config.toml
arch = "vit"
model = "multi-label image tagger"
dataset = "close-ups of made-up surfaces with and without defects"
train_examples = 203450
image_size = 32
crop_scale_min = 1
horizontal_flip = true
norm = "layernorm"
norm_position = "pre"
hidden_act = "gelu"
mlp_ratio = 4
head_dim = 48
fused_qkv = true
bias = "none"
qk_norm = false
parallel_block = false
inner_norm = false
moe = "expert_choice"
num_experts = 8
moe_every = 2
expert_mlp_ratio = 2
experts_per_token = 2
shared_expert = false
patch_size = [4, 4]
conv_stem = false
layers = 6
width = 192
positions = "learned"
pooling = "mean"
num_labels = 18
residual_init = "none"
optimizer = "adamw"
learning_rate = 0.001
beta1 = 0.95
beta2 = 0.99
eps = 1e-10
max_steps = 37900
batch_size = 64
epochs = 11.9
lr_schedule = "cosine"
final_lr_fraction = 0.1
warmup_steps = 1890
weight_decay = 0.2
Rows from block 2 of a small multi-label image tagger, named by matrix and row number. Rows with one number belong to one neuron. Each number is 500 + 25 x the weight over its row's rms, rounded and kept within 0 to 999. All counts start at 0. Numbers have three digits each.
After each neuron's rows are labels from the 100 images, of 14976, where the neuron reaches its highest value: "lies over" is the class under the peak. Only what is clearly more common there than usual is listed. The data: close-ups of made-up surfaces with and without defects.
# fc1: MLP up (model.blocks.2.mlp.fc1.weight, 768x192), inputs 96-191
# fc2: MLP down (model.blocks.2.mlp.fc2.weight, 192x768, transposed), outputs 96-191

fc1.116:486499505507438486496493498487526590596553488499485479481530524502534458490490445459477509490462473494456527526516481488487513481492512465518510489508491515514483502485508508498488499512494431452487484481501490513482500494522513607523511474502482493518488536501509529561511548507509486516
fc2.116:460501481510506542489463505483523533519516459489465462483445502479526473527508471497478478477475523501504494482548494496523473520505476553496455471504514466487495532513507456513470551494495474511508539521491487555535435513540480516471539511492507496466488504477532466518487554499488459524
lies over: hole

fc1.651:384454505497533481550455491504476528517560455493514493516489481503518509509472468513508510480490505500487470517537496516473519498487531494478469478482519495483537516444513491558475489487514455526459494498513534481497478498504477533514492495514502501452476457518466494597501500514481484530
fc2.651:470523540503511478509497520472483488489518516539475504486484529465518530490491517551528483521530515544500519475484511501535494500531492493480489472481508498467501533510498496461527484459515508482454511475513524535477508520493515475489541524488502483471485515494474461497503467455509461489
lies over: bright spot

fc1.187:454481503452497496484478462487508531522502459453520488519512490476516475520530471446490497504461513456484508521559484489470505475456500486484465468479508488474469482512548482563495530499458477499502560517521475491501511465516476504525511432457499514497536525475485486506498533490484493524
fc2.187:543524474499483547468497480521526508518493469475511457489464473497474457484519529485506457505529517512531488511465474491496537464471465542516517518513499478508487465516490487536503537537475489493538534506490453461500508517502498501469505493475507472532540473486498504476490485510474507489
lies over: dent

fc1.673:482499511472497446494478496482481562552525495469473500468502503497523469499469440490501515469483506502484475496548488491516502473474521518516495515491506486491516517476507515516441494516506424507447505483483530529492455467537506564528489478510475498489502496509498507555490539509502480535
fc2.673:509472499524483531528519483470526566573518508487503453500468502476530479481482475476510492518521497496492498515523548518537459456503494505458514493514512467517488497520503506500472517521500452463516527480488486513506418503521501513511483479517478437505505453484537483494507484465485462489
lies over: bright spot

fc1.381:484505530517455482515484488468480519516497478489508491509493509500484492481523494492465511442493503510468540497561459512514496541468535495500465496500464504480519492482516484491521546486425494486435560525493476492529492487510503519511528479468474522500487529510476477494501526478546516558
fc2.381:496509525468564495537472513487500468470485514466490531500498481507501527494506522531517485517515464480508481496481492498466526475455511462530521530467507525470461519478499491510464510503478538520529512510535469515469491503504499485513526507477491531517498454505470468491519489499472528534
lies over: dent

fc1.659:468464522475513494468453510517499530527491480432546506496490492454483465527500488498476498441471515471492509496546488526490464546514499518492484504515540517485515499489517470502509550520459477492471550511515480498514500504477493506518539485483529448488486527468466483498459564518496502530
fc2.659:527519484510468538466537516457510522512521491513521494453462513477499493478514534512517485502522529541498489492496472493538562525477518513517499512574488469526520446515485532488515484513512498514503506478457488459514449477536500500518523497458463490503494515499504511475478473522542511522
lies over: dent

fc1.130:457493500464496468506479490476488541527529478475485498494496504480512509537434462463514512505497505490500502471542493504515449484474536495488493489474497467468512493514487524518472492516481449479465569513515535532493442499531504536511476512507511491490497499457484468525517508456491491534
fc2.130:490470497520514528510507487510500544557507545489522462523523507476516482477458468467500480509519499483459520506488565503534469462563493523436508469513527491499512478521480511498499507524501465461488501466503510513466474494505489510519501518554479427496539480502506479521484487485510498504
lies over: bright spot

fc1.207:490497502476499454470473481509471543526528503481486492476529494499521500511462442447490518467472488474506492500522474479499524483472525512519505514479514505502514510480467522510457505514488433505450526496499491530483426481570508531506486496526492483518497506510494508538482524507530500545
fc2.207:497492485516491525516506510487514559566500508474500459490475502473510492490438468466508509507511516498483520499516528513536465471540509520453508470518503496475520491524487500481474492526525453442498520471523519529514451532502496521507468490516477448491511480466512480508516505465479484499
lies over: bright spot

fc1.490:459521501521465519510498539527542572580528480518499490502499518533514502513462462496499494523481473490461512514489535491500489520513491461500499465502504521480497472507480483471512525523500445508510454469513501528481503503546473572506506495483492492492475511513488479574522540472523488486
fc2.490:531525505524439519503522517498486523539520524506507479529503528538530500485534471478486519480531528481487537513471486489531497489518527502536525474534498529502492458544472528455491476483511454486490461514478513496480527531456494535544492487496496493515484533530529536520521527535548476509
lies over: hole

fc1.619:442483490482491487526457444488530529525492457468516468516506491481529503513515469454479493493464500470443507516578486503456501490463502476486470491497494476479474476494536489545511515484452489499508560525531469491502515497512488501531497459480490528497521521493493495499488499499501497530
fc2.619:530511498518510554522507479461521494511502481486509478512484482485493452457532519504524465519508510510490514497500485493517526455493475525463521481516539468510471481547510502513481514506483494467529530481503471480493500487470458493502553501467467487518544479489498491476519469497476495518
lies over: dent

fc1.681:488480487484484448522506476489516513511500459492472476518520471515509479469538480486453528458482527521477516505540474498516531466461553513507450472533479503484492510514522509526473491498494484474470511542508509479507498467482492504526510489475456528503510504482509500504566519507523490573
fc2.681:487517521484535546483472528476494477488506469485541501510503474488492495522513529528495478469515506487518494502496481497496540506482501425510495462488520517456505484499521449490517508532467513497533512519550497530493484513489468479488520490444521464515454536518448486516511508507501545515
lies over: dent

fc1.50:501508503487464492458474516523523572578563493493490503481507536509521466514455436447477506477470490464501509531491506473489497499543493536516505495505476509482518494492473493497504515520503447475488478475518503514474508496546519605512489463525513467513486521514503527562482541534528484486
fc2.50:461520482527530545519506538521504517518521472513468508538436480524534476483484456492485487477477512475515526502515496485536515539509483522508447477469518516500547496490483461483466510532520468464522499473516512526536450531531500521473511481514462507493504496486537515521549527448486496469
lies over: hole

fc1.597:470473488463509472470446488497476547538554462473488473497505494513526469501504469465451511464476513494493498545536484494503528490477527537518474499488494488477522500468520505544475496514503446508467504489514515485491462462542497548542502455529476482482524491508475506559486537527523471535
fc2.597:522499491497466499497524467486511532548516508499475474477456524487517486502486514545544504536509488516501496498485531512536450491524476507489508506484476472473484532512503521490510522491509473466495514491495508509537497517475538485518486492493469477491488492492526474485502480462483452457
lies over: bright spot

fc1.33:468518489502479510509493510527512565580518497497498490506527511516509493515472450470483528525482423484467526523509522495483490512515494460504522484468481532482486478488482499466496514537497451499498470491511507522483506528537487578505494461519495495508472509490497510555522524477512488472
fc2.33:531512531514423502474523529480472503517517520510519487475486526527505513481542509500480528490556524522497543527493457493519524498511531493544538489533474533525503480529499551445523477470511468503468470491456512494502533507455504524534467484482497494530494571521508555501491500552534481509
lies over: hole